A small image captioner, trained from scratch: 1.8 epochs.
Rows from block 5 of the text decoder of a small image captioner, named by matrix and row number. Rows with one number belong to one neuron. Each number is 128 + 32 x the weight over its row's rms, rounded and kept within 0 to 255. All counts start at 0. Numbers have three digits each.
After each neuron's rows are labels from the 100 texts, of 14976, where the neuron reaches its highest value: "tokens" is the input token at the peak. Only what is clearly more common there than usual is listed. The data: close-ups of made-up surfaces with and without defects.
# fc1: MLP up (decoder.blocks.5.mlp.fc1.weight, 1280x320), inputs 230-275
# fc2: MLP down (decoder.blocks.5.mlp.fc2.weight, 320x1280, transposed), outputs 230-275

fc1.430:182139165110137171165155117114145076121108108100077186158125081124184153124087076079169157120161136149152154184125154121116154086075144213
fc2.430:139077153091136159144112114132137119117101156124128168165114136106213152100095169104115139145119108188112131135122181104074130154094158123
tokens: "smear"

fc1.520:126148137135142219088184138089116181132177061142128137137158107127165135086127091085184131119090128140139159137148152136103162151090166176
fc2.520:114150137115123131071101125127143136126094133137067135128122028099114128101156100101183106092123076088115114142158184141096173142175128093
tokens: "brushed"

fc1.19:163149150157127189119114108180077101126090175079172156071100111109101080137127087105129138136118101118143149125154133088136144116099173154
fc2.19:151114160138152126117135099181111155108088174151119129117154158086124125156106105104137150109107123184096180131129106056132096080164139160
tokens: "cloth"; "mesh"; "stone"

fc1.223:150119162088078039177121139162141176139146112136181100122158170127233143092063093188160137111114109122145081190133152145085129122158120134
fc2.223:146144130186108137073125148153154100150129084151140143145099103085179130117132147083122191126104139153169099133126114116114106122140131145
tokens: "<end>"; "stain"

fc1.702:111147155082122172123086104172105109108085162147107134130138185128119162135165092085104144162159101121135083119129139113158160119095117149
fc2.702:103169161106142136137121124144094093132124096157086091137160131143145158091143129111187137147127183111131161153054176188110154123096106162
tokens: "circuit"

fc1.560:139100182118156121176094122125113137159180151122083143168122089086131174140136126113145152170127118134128122159163134080123133125127116204
fc2.560:133145130160154151162132099171114138120141149169103162111135146137145143116049104078139148145139137104134130206117158130093147101122132158
tokens: "smear"; "dent"

fc1.593:140133133182084191089166130149126102087095114116090147128192124148102162137120118091098120073127125104161124121193076152110115075104160180
fc2.593:095165168104169097126099098213163172095134118091132107088133126158116095116107122135169131111141177125090158081160088105218111177068115096
tokens: "cloth"

fc1.332:061143142118140125097181090174136122088118134175189117160106189179150128081102121140150085172119128116173150127065102149104161093076145132
fc2.332:107208151151088183096130125119203175134169131096099171117113171155167112137109150150123141140144155125114151139076101131129142084091111137
tokens: "cloth"; "metal"

fc1.437:177148138123148212184201111111122118083097129121171135070118100053113135109083126092156129166149089153124144094092101111125080110132143131
fc2.437:103112164139171146160215115160175160122091138121149177110126148180163167135142147108119129165129121147117148214121112138134118080093141163
tokens: "stone"; "cloth"; "tiles"; "carpet"

fc1.452:121117171134122120110067156118167118181093132131115179150094166141118123134109153156072204118166153122130103187091076149153112149103130134
fc2.452:138179100137143178093129149103122151101154159105112154060135161181190126119086122081141114114139094138132214107150146118175154109123108084
tokens: "tiles"; "mesh"

fc1.453:138071136150181141142096154167134138143143167126159145131148131140090173079112077146211104126140126126101130148118109106140103183189168207
fc2.453:144118123169126182158120102108112134146103082176164131090161190088128135181111150154175175117145136132107139086150112137207131167146072121
tokens: "mesh"; "leather"

fc1.476:110145103157092118105087146138110145128139142124089096155079112096146149134158124164134117173104088169156084137170129131128152126136113134
fc2.476:081204157117177177079125092096150079136154175152121153104111163154168132131135146076159101117172147101128146145077123070158136120051109111
tokens: "mesh"; "carpet"; "leather"

fc1.22:095099109101096123078126128094162104092155107164141134126179132145149102097117111129118091117111137111113154153065104149124095096093133159
fc2.22:116136166106107168136169109186179104139145190086114182049073135118161133143085166096099108161155100083113173136049111098151156095102146120
tokens: "wood"; "traces"; "cloth"; "carpet"

fc1.744:175157121145146165124137110138189191157082096155085136100172132147066139134153133168103191078082153121138083160101084148167131141110127086
fc2.744:123164091113116177126156163132117095053218161117174122083122134130150127112155144118155067129123126139112173105079105093084088072133100087
tokens: "a"; "bright"

fc1.329:101125107097140134094113112069126092182119119175087143132145106108125102099087161130143161146145195139113061131108160173167140076110060119
fc2.329:104158135184135149134162153125139117108163181098084157114152141140180108174040117120123102148137104141171145160148078129137114112040146121
tokens: "with"

fc1.678:177141100105120141101140172155138166133118114128127133123143179111158144120058053128140180114164173156165131102070165117108109139066061161
fc2.678:120172122142121224162090162107118096152138092107110179186162159122139114109114158141075122162123159135144106142078123122136122061136145110
tokens: "bright"

fc1.505:145115149167196166147132085166063130126139129124144177100184141148120082150141127082127121097117147104117099139124120126089143098093155164
fc2.505:119115153135172161118154118164144194150174137152121152115149123125115139154085109082136116137121099136099165104069084065160103100113150126
tokens: "without"; "cloth"

fc1.709:146138129130116083105125117105093096137099020120089163055178122099094109127174108148109126111132184103097124112125122142126166153106120120
fc2.709:105162150159113120115155133102183152142147155076082076143079143213103092131141101126095105133164111141188095193084113109116181100120189122
tokens: "with"

fc1.197:071147185126139191085167208100155117103177119152086108112111118130131106106073092137132112186137104188131141167040131131088131073074127158
fc2.197:127191162099117158164139168182182118051149091071171115098131171169117122094181114104143110142073193051151199197095094110118129106130152102
tokens: "a"

fc1.419:129078151137161149123095152127179096104099060140168119177101066067152104138098144155131168119146111122150131150157147110099152130094117116
fc2.419:159075113115184139105132101102135166177129131127152134147170160117141107119068157109075110101111138122128182087144124108135103103142109162
tokens: "wire"

fc1.257:133149112121098084173089138110131121130103128073156111219078094130151168118167124114111121119139083106153096122145139159090138123165144091
fc2.257:198089084169155111125074138133107126174125161128164198111164180074099103145126121130074171096108155088151093098160126108192115107150086087
tokens: "with"; "woven"

fc1.321:154121089144118199164080123159164122173094128123110112099123164146145140187155075148193174120225115144163133188134130135091136161119181173
fc2.321:124162095094076144128182124083137076103173117147095078062160159156162086142087108112147090133122156099132137140109116140133150185124105118
tokens: "mesh"

fc1.616:133130178060115126151097118088094106096130130069154116151154115139140121105150141144166121135120181106113100103153115150125072133092138116
fc2.616:115116164088142074150096167152114167131148161145168172174160131110143169139168115171094128131150147103123128083162113203117144152086081069
tokens: "with"

fc1.14:146170115116150129127057122106160114137094118106065146140115103173098100115117128133145097110136161127136075134129082077116146108140111164
fc2.14:090154122077152151133123151128078123082154156125088072161142148124174135098098162066159036123142167183156188050092102087149113139099120151
tokens: "mesh"

fc1.576:155174154163102127141149107177084100117099135160099128156145126123097147156120102117105224120121103142088076169131124125130107090131111135
fc2.576:147193147169137123189095123130120119118130085117136090153173155101108164115118122182151141107096156059160132127082066166142148143128087143
tokens: "woven"

fc1.618:132107133097147161171110177156110107133147128082130189145150145144175130146119136109124164207123155124175113202104066124125134104105064099
fc2.618:146171140135019180117108109145158049149128121148120113113163178057110174112182157199149143160128178154089137141104098149127121144162134094
tokens: "bright"

fc1.431:157158164176146164119147176118074147090166160128084130082141181088152087146031143092143127159106149177121132078112050123116036103080131148
fc2.431:178193157109121161145104102180150127101177071112149127092120128151120166115173109101173117121136131088088196078175177107103142149159166118
tokens: "leather"; "cloth"; "traces"; "wood"

fc1.230:121182112113154172161176091116106163150137146121132168069172123110050119101179142118133161158097127144142067118112125126122152126098116133
fc2.230:117134163158151114157122146139122090138166141150090192138086195123149150118126163146112109101140113097104119108066136138161152076085135110
tokens: "without"

fc1.518:128094158114153129114137121158112126096140166126126116175136136148103111142155063139115081081111105157153133197193115103194133119114150101
fc2.518:114128108197117119158089214194120130137149163058176190135108116075102144116111196103111163155159123133136119121101083108165169165127170135
tokens: "cloth"; "wood"

fc1.426:169085130099122152082082139074094088141122147132085193141197098080173109152189157125141127118163135177120152137143142121137160135098158152
fc2.426:155100071078112131117049129122101114145104082166139164181127123123173170136224193103162131067111078167121139124142131170096180126130111126
tokens: "wire"

fc1.163:128091121061175152100120087121156077063139131164118118097130138110116113134092130101168128144126170162088131182107083131129076141084122138
fc2.163:103125125189138157181160167100116141140178118134081120147158135153157090137115188134145134200122123164165130145053109078140175106127099146
tokens: "wood"; "mesh"; "leather"

fc1.675:117201146144112116093146124124082138128092124055117118131096115073147121142203130113131124137176167159118083132108146104114150141203108097
fc2.675:041169146094108208074153084116145087173167089123141132097144174149210158172114182109138126123177136165103121139091170138102070103145102132
tokens: "mesh"; "carpet"; "wood"

fc1.391:109110155180109142130121144178070120143108189133088174075149094180151106152143166089170126136097106146200089170129099170136109108102131127
fc2.391:108152067142128120103102160138076174185047157131104066149124102123119145105114105124147146119170118160113128076135134171118086142088140139
tokens: "traces"; "cloth"; "wood"

fc1.550:114164088112222204133136176080128124109130159059146177161163087152141145183046125105128147076123128125170111160075151110137127064122131100
fc2.550:171076126104129130095139150170123140136084126090149168148131150063083151097059128160084146184166125122148116147088146118150115128086119062
tokens: "woven"

fc1.410:143161104072133143140160124145103130173069148161104134150160124124099105138127124151120182104171102173102124180109118102128149117079134153
fc2.410:131125141116164127178095080126111112091143120130142189151194179121080137114156110136162149121133147146124162049034126153091142106133123126
tokens: "without"

fc1.289:130148106118126168160132163117053147139129115127103112118116088174143144167093115121207123121207130115164088162103159138135145089112142087
fc2.289:151151068069119138080182151120053071098147104070143093141101169154111138113142104156108058135157120126173129139105084119067124092096122110
tokens: "wire"

fc1.542:166130137101082167201098112164072113154127074076152139123147114109113116097171169075147173086054147120165128132127132166136126124130122113
fc2.542:113134116109106129104137139099049118167092127142165124156146119137080163133116130088121149092138159140148131127128081103169090115085100111
tokens: "traces"; "cloth"

fc1.634:181133178116124121143071126112125088150123156117149113160092093161161141081206154086137128151112072145132115134139144112133160124149097145
fc2.634:071184127132053133121135121150106076187152179121122218151163128112127120140121155079096083113142151171128198130079096088165161073178136117
tokens: "circuit"

fc1.33:099148141100139116134167055121053101161107078092080128054135147113108146113151133152164158103053158148106068132149076174131159072151104144
fc2.33:142132109110100122096153144089075106180162148114150136163136104095094098167097143111122137090129160131113158064147138100081113155114094109
tokens: "woven"

fc1.13:126127125142151086125125145083107075197154102165030138084160182135189153176173124114109116115178134125130092095105168093104112108093125143
fc2.13:096168172116100195134130128133140097098142141121132130127068134131152137112107103108087123137144139123140116159078173117173108123168110128
tokens: "with"

fc1.380:098114166169139119105130120089150114127055138091155158086156147112150154132107163139160146105171120170141127163073131112110123072104112208
fc2.380:129184139156181160085168110159116124135156157176077134138156182139129133092067128123106100130133205174105141155077128120117138149097104102
tokens: "tiles"; "wire"

fc1.363:133119122114159144147109142078131131111096112138101115144173116114134197110162143129133158113148186190070054147101159082115143067094065103
fc2.363:168124115119102110140159077154176130169129102126142111086080069118149130130138135137190115158125141134134111130040169210160162177099174104
tokens: "a"

fc1.458:084175095154133134110116146163104094064118102099127117018129157149099156127133100088121151170091149172050104186069104091123126103122160133
fc2.458:083144133231119181099150123154163182102074097146134177184120140121154088071081108103102099108092142139107173158060064112137123109102151173
tokens: "stone"; "tiles"

fc1.478:081133141074142148137136084103183093163166119126136181123119081161124172133113139103150164121152168089124113114129148156096137113072123142
fc2.478:132142189201174127142128086142123090084133130152105120158117180201140159090078133124127136152126041141190168157098107108122132140040142110
tokens: "smear"; "stain"

fc1.339:148126109126131196139104125111149144122074109174183166168099100154155104139074147141167152090083132112156138122135121133135156150146127135
fc2.339:188090143145131172160208116142207138105160183070127077087128176132102146124076123142135104156168145132120107171082146063165110155102127136
tokens: "specks"; "dent"; "hole"; "crack"

fc1.184:103158172125145177112111122087150101164104141152122152103135083091134109129080160160184162110153123117138172095158116154118074091091150148
fc2.184:161121130127135137110124153148046083099123109193081146121103054100117144135098123124100115112098120155190135178142160105085091132139142123
tokens: "dent"; "smear"; "hole"; "scratch"

fc1.111:099135179161106167112159074132164111109165125150131154144120127201118146099117108164101176134195105129132146188101190120068128142079104139
fc2.111:108166174155113125120143150123158109084152108099066094112181106144086110128156133121143073104138155085185122131125153145089169155090147145
tokens: "smear"; "stain"; "dent"

fc1.632:107194120095188150145135097122112119135148152057202115149192121164104051134159120101106144145106109122099135180101105113139151136085147140
fc2.632:100062151113211130115135112103177114151150113178156157098157124189078183105121109094149142116117102158080141144095174134067104071079117122
tokens: "without"

fc1.578:178196146128081102144044097149090138150147169126076156158156140102175092128118130166157194116125056127164135134175160162162162122140103072
fc2.578:141037109149018116169101154134120177145095132162144189139114145077114121178082155152134180154101139109131123180166141088129102146150161137
tokens: "dent"; "spot"; "hole"

fc1.700:072126168087092167092115096078153047122143142108149170156130150147217103144120187109151093142121134146158147100095180102101138137083140123
fc2.700:110140155115116140111073121110127147142083151115102183170150146168132118162173144053078140087087132126197150124164179135089131110116173147
tokens: "circuit"

fc1.589:128084133101113187078151149183147109120109102113159118106133053141116120107130101176120142118175167191118125170099167121123142154125171101
fc2.589:112138124233098045129135157160185163131085137125125107146101141078087157105027145094108118188153122157164109152122142156151098118130127112
tokens: "carpet"; "tiles"; "mesh"; "leather"

fc1.660:168175140092157166129162159144178182168187131159100135183175173181086114138139076148059134149111128121113119138135159121120133121173116095
fc2.660:087129125096157188148104092139135137106138142116096136114111172143126101072138154132163095151132132131099135096060142114104162112141133086
tokens: "without"

fc1.421:083153159127167116106111140136110138144100113131124139133131099126148109146139173114106122076200118146133096172182126105081115146147110137
fc2.421:104097100084134148102120087111107174129117179102120161125148129123139137108109158149116110152124115182135085126079168149120183102108080098
tokens: "a"

fc1.364:099090155153103125063095083132107089176157132150122182159145152154158143151088113118153153110155177133097117152142161219088147125102103142
fc2.364:100157072161144167171161138124155117121130192161083173151140132180092069173196170121093143120110133176114132182077066098113136142120196098
tokens: "circuit"

fc1.433:126151157090167100096055110133153159146143117183077113147110133131160135098137176156153121206098079154128144147123177071137193112149178152
fc2.433:113081160131084130131141106151090145173111144186143134086137103118157107138109176113220188099127147139127149173173174119125088163174165143
tokens: "dent"; "spot"; "hole"

fc1.553:094135163118115164100096113111132103103110093155108121148163113173156086183115135078102163158108140068127169136093155120092148104145116147
fc2.553:121184121100113199113116096120068099144126167111116107165069155155170139130080107109090121094143107133182158199079133118128120113108181065
tokens: "brushed"

fc1.748:118169203113157119139173068105108081118137080092209151076140069108140166113128144118133160144148151150110079124123190146116158088046099119
fc2.748:159121060107114128154096106096095083142110151112145138161187102106091102097061141149078206077138105143170135141143135087152084110149113122
tokens: "woven"

fc1.396:090107101125136205094112104130115120120167133166102150140123134152153141167136150069175150060192148133193106178159136116076110099169159095
fc2.396:178166085043135111091141129103120124134135118163159187067134107132144088138100106108125092102087126121131169206111138110046174105104162132
tokens: "traces"; "wire"; "leather"

fc1.510:165106167121093104093107137178138125214113120115093075181091095135108116154137128153190204105148075134123083190135122119143139094138135118
fc2.510:106085117151050102125104144110136109106119120130119137118132124107118147123134086158164153120101109106161138133147066123137101122118196123
tokens: "dent"; "smear"; "scratch"; "defects"

fc1.118:082180165133149119113100141135122185191158184129141137101100056159115138071143154130167125106146092187131150118137146169122128128079080147
fc2.118:047146095094141093127088083131117123114106145151115161091154115058162096093150118113157135153179142200134138157151181165118091131138124167
tokens: "a"

fc1.82:183174152139083164096076099167115132182142119156155152161171186139103133125149104081088184111148138136108115124125131096125168127149147154
fc2.82:143175087140156071151112094108131112097121188140097124106139180131139122114094185156121168142135109127144153143097145087127144123130100095
tokens: "specks"; "hole"

fc1.327:160203141155128102118178125120123155130138150163099139121126170121144149096068156075123146095168115155151163131170143155133085152141165135
fc2.327:128142099130154117129104093068142155152118138111127099107115142159202091151094165158132159145190135172075145107097115131179162118101095126
tokens: "<end>"; "stain"

fc1.360:126135112170102145114179137140119080153089112147081147142123142099106075152140131145059111149120173084161129187117139150131111157085130152
fc2.360:083170129173132145161121120138133189071148131103107122116118122178112127062067130166194143170099137131118176085140131149161117141144104111
tokens: "tiles"; "mesh"

fc1.85:198135067150147167123147084180122114098113135161089155139100131078144213132108096170109136110119096155094158156123090119097115138173162146
fc2.85:151136139126102159158159154159182077144142158054159123129108195126167187106172119175167097160117123112107068093105144176165107212123121121
tokens: "bright"

fc1.652:119140102087092141135075146133109139168130115093098111190103116130186111144087169156118197172159122205129134152145170120149146127102111123
fc2.652:150139156164163109112150091099154219122185170197099132174165150204133111109084134091081136147086123104114162113114102066104090134060161159
tokens: "smear"

fc1.498:204162141142116152162113151139110093199120167115091153112107147144196159143120134119114168118100103129218106168143112156127161147147177152
fc2.498:200055120144079082125107170090096118173079105079168171165076145055116128162133124097108170100144130098108110140194133151157167115160161114
tokens: "dent"; "hole"; "specks"

fc1.757:075164147126152117197126088096141119124121133167234112062133120157173120136118129101141129093113121035129192189164154149116109133145149157
fc2.757:086056168196186154114177120095141151112103166123150173147132117132159124136082152116118169204142112113116147159127161090123147124125112147
tokens: "specks"; "smear"; "dent"

fc1.587:099056110146163125142131170194064143172111128121114170167133183154082093151132129193126118098119140090134118133126124090152156169164125147
fc2.587:106087108129170128111114124137079133102136121091133162092143104167119045120117102079105065129143105166074160077143105084175166136079131156
tokens: "traces"

fc1.117:116116153122116156142097145122108078135148133138095154124071121086165111141065184127093168087131125089146080177162181063113148127107162162
fc2.117:113168149149157142115161127083129138093106150171108125151140145137130179109087152107105195098123123134197158141137172113071109141088098148
tokens: "smear"; "stain"

fc1.481:191166118116129118089151124133190163137126137131096122163121149128107127208194133083102149157142099141131144136135072117068105137126092131
fc2.481:068119138067178126078123101146104087095139061120105120113133139136182131128128172127189089114166158145084114111163106092169059136113135172
tokens: "mesh"

fc1.427:086113084105146174131143144110148115079122126130111077154146152136172114174166058148171182189135158096177103120226075143104160147143096152
fc2.427:072145137114120155090136116131113071181137132131111147086144178108179094170153161144152161136159144175182136105034164161147109123116106156
tokens: "mesh"

fc1.490:095115135168147141147172106138125145101127065147161201107106142080090186163092131110109167115141145145090143158141114131086077110104147110
fc2.490:125121132104176117159126114191105143127168163093116106116181152136146083151127168135115086139156113167157162115153134106126105150166156133
tokens: "wood"; "carpet"

fc1.595:046109050134124106050117155151134163215105146088105122115136071076116110152106098136158139118129166152103137163103146096129103119127185161
fc2.595:092164124190165083101131108171098136085102143119130113114133171081109123099083163169197124152127108141121166077142175186156108146104086158
tokens: "leather"; "mesh"; "carpet"

fc1.6:124164184118117099076113187148077092132125155177118097120136127155071124156109114133148185175156124165095116125124188102168076177111128167
fc2.6:080120114216102124149153105134163132138069110140152150152112163085125132130115174142199156174120108118109122148131136117173111158179106136
tokens: "wood"; "mesh"; "leather"; "carpet"

fc1.233:121176125142101133128072125134112171162133139122084066148120168122163110058150141098130120176135157142159118135155148151077145153129100117
fc2.233:144103091141115081123082139100129075148094143153121165192046101114125121118168104117110091117133110162174100147142149075148122134151132118
tokens: "woven"; "bright"

fc1.566:106132145175114136159115060102098156091122130116174152064119126115167081099135097104118144122132119139097219128068131137095190108074137115
fc2.566:099158136132152180106178137176161133119117141110185148119154176116146117118099108126157122143159150131088166135069047138121108075143186160
tokens: "stone"; "metal"

fc1.401:029140157067168187129166087081097108088136188076110135104199091093113117148137118079125138106184134155161092120125131086116159102080123150
fc2.401:095185125126092154094069155128121107139158147173095141151177151088147131104108152124133109166149169129154179224108190132111126104098121127
tokens: "a"

fc1.34:121142159107144106078124111117092150155140059134096159156088122138127130112133123116112110133172117088213150181144131148103131092120126172
fc2.34:097149133191144142170137129106132094088092170155139085109136132135139143155077145143114150123154069170143194111090138117152139144163121112
tokens: "wood"; "leather"

fc1.46:111170147147116103153124154135067127140105136155088172177108125128127122089097165173132122087118141104155138132137123135106128136137187111
fc2.46:145128065094135120091070150125086105159089147115161252177114122113140106176119154097114143122155140153087148160151131079123146128178093095
tokens: "traces"; "mesh"

fc1.338:146089110103138143078100159146162161117118145112124135139140042078139196159157140192126132125099128155115156174161156110122136178106145084
fc2.338:134146110229115120117174133072120139072125098102190094060147124095114158111136103088172098113095092111071144034075084126095092081062106113
tokens: "wood"; "leather"

fc1.599:090136166104115137084114108100175107162096104120093132077114078130170124136146095151146133122166111152075159186165126126124130142114088126
fc2.599:109109123127152136152148087112127121159133163196061187164131082149141140093056201130145200081120145135146115178122170081120076146143142141
tokens: "scratch"

fc1.258:129159114095125106128122172124118143103103158155102121093098117111060092063117155127093200089139176173153062123116128148141154105122098149
fc2.258:167169152085134125140123107150164112133182154136130132109152148202145059144086067115106162096092108140116178143150145151048090127166148136
tokens: "a"

fc1.725:056145177090238202157126102104140080125164123135164114158185147140131093080111113167143117172157148081143141162126055085168135141114108102
fc2.725:125077163113191113171164110169147177127164081153167191146130087141155128154149091090149128109112076150140121140090197136145167165137114113
tokens: "without"

fc1.203:151145092120125097165086168154085074181134160088074142182116099148120097145091161109084182086112149088167120159120174163149147152167145117
fc2.203:123106067140055064097112151100072147149077146133188160153133120073093100159081133148124133149134150123132087116174131138141126065169119106
tokens: "woven"

fc1.81:085119118122137162072093115107091139149062121169100138201105114107199144138117135154121168087156148104092130159142187151097099056113144154
fc2.81:114163108101132117072122132087077063143151129124168087112141125122152130060125156143145123106133136182096140137088158074082136163114164123
tokens: "<end>"; "mesh"; "smear"

fc1.291:105121149139097154116115129113106093094102121132155144106133102147151147101094160188198122142184175134164111199145105143091131084137186136
fc2.291:138113088205097158100099144117026188093058167135121134138161124144138145088117140141084101107104142138175139170115154143065111094099146147
tokens: "wire"

fc1.66:064140054092190099115124102154126159135127158130115128099125111092155107173159139136126178180087122148106092084103100104111158116146059114
fc2.66:121102133130178139127164101069174222112169187161110094123190143173066119115130125110073111158129159178111132085114067083094142130079116154
tokens: "without"

fc1.224:109107079117144139140141128114157090095147153131132125127076121073130158084110150116131200222138164183140095137111162132151121090111094138
fc2.224:161111152141193149168122071100140162127129151194087170122133151155123132120061145100099121112074057100191133110075166084125140159108148200
tokens: "<end>"

fc1.91:119134154140186150186102123147173123063137107045130172116187108126159205174107112085171123156143091114106155138095111171103144106095119083
fc2.91:126123147095116074089102108209125135096070065126173147106108114085113090092132098149125186121108127190125148146159113117126080110161106174
tokens: "carpet"; "woven"; "cloth"; "stone"

fc1.178:137129148092151183101151123118104093149129140173120145158113163119117137151138061167129130118149143120136121179124101155113069128120023234
fc2.178:076174162156131160121111129129133129154127116099128167107094184059178123101128185106148147200164136175090142119068053128136115103125116124
tokens: "leather"; "carpet"; "wood"; "mesh"

fc1.330:141191211104113112130114116155181126145117105124113189105116081109168163145125117095114178105137112125127108117157138095118084069151091115
fc2.330:091157111152154124171111104108102149184114135184114163149103115116144122069072180139129167113140091172171077189130147121180091105174103159
tokens: "<end>"; "spot"

fc1.135:167165131135097087081107161167131120109168109158061116114167097143129147133114084100116124152073100106134124133173106156081165172126130111
fc2.135:078156109111082182091149148136133142197155075135118120146118129114110116129124113147107152122149190124145132132147157157109142088107058137
tokens: "brushed"

fc1.180:112137093098135170142130168164075151149108102090064092088116078116189135077099062097133118138177131162149105167159182179132168197122103113
fc2.180:126138175099145212039184141130158091132158120088112142147080134118122177133141108100116051085158172105129127167099162137118172151145166080
tokens: "brushed"

fc1.736:111155160143164204168109103107097128106155128077111138164141096173157107131092139069155176131135144174158153138140137105085145140144094146
fc2.736:124121135164142197096158146085135072133123102203159045139123094153155119125062148141136125184102103111099140108030179204114102096138143054
tokens: "scratch"; "dent"

fc1.250:138097137079152136105093161055076147158096084092166193116196130106154113169169238152112149146127153105152115185124131136137189124140087145
fc2.250:118113091078115173097109169051087070148116160097168157181127095087173127121080088135130086095145071169124148159085178150097160150146136142
tokens: "circuit"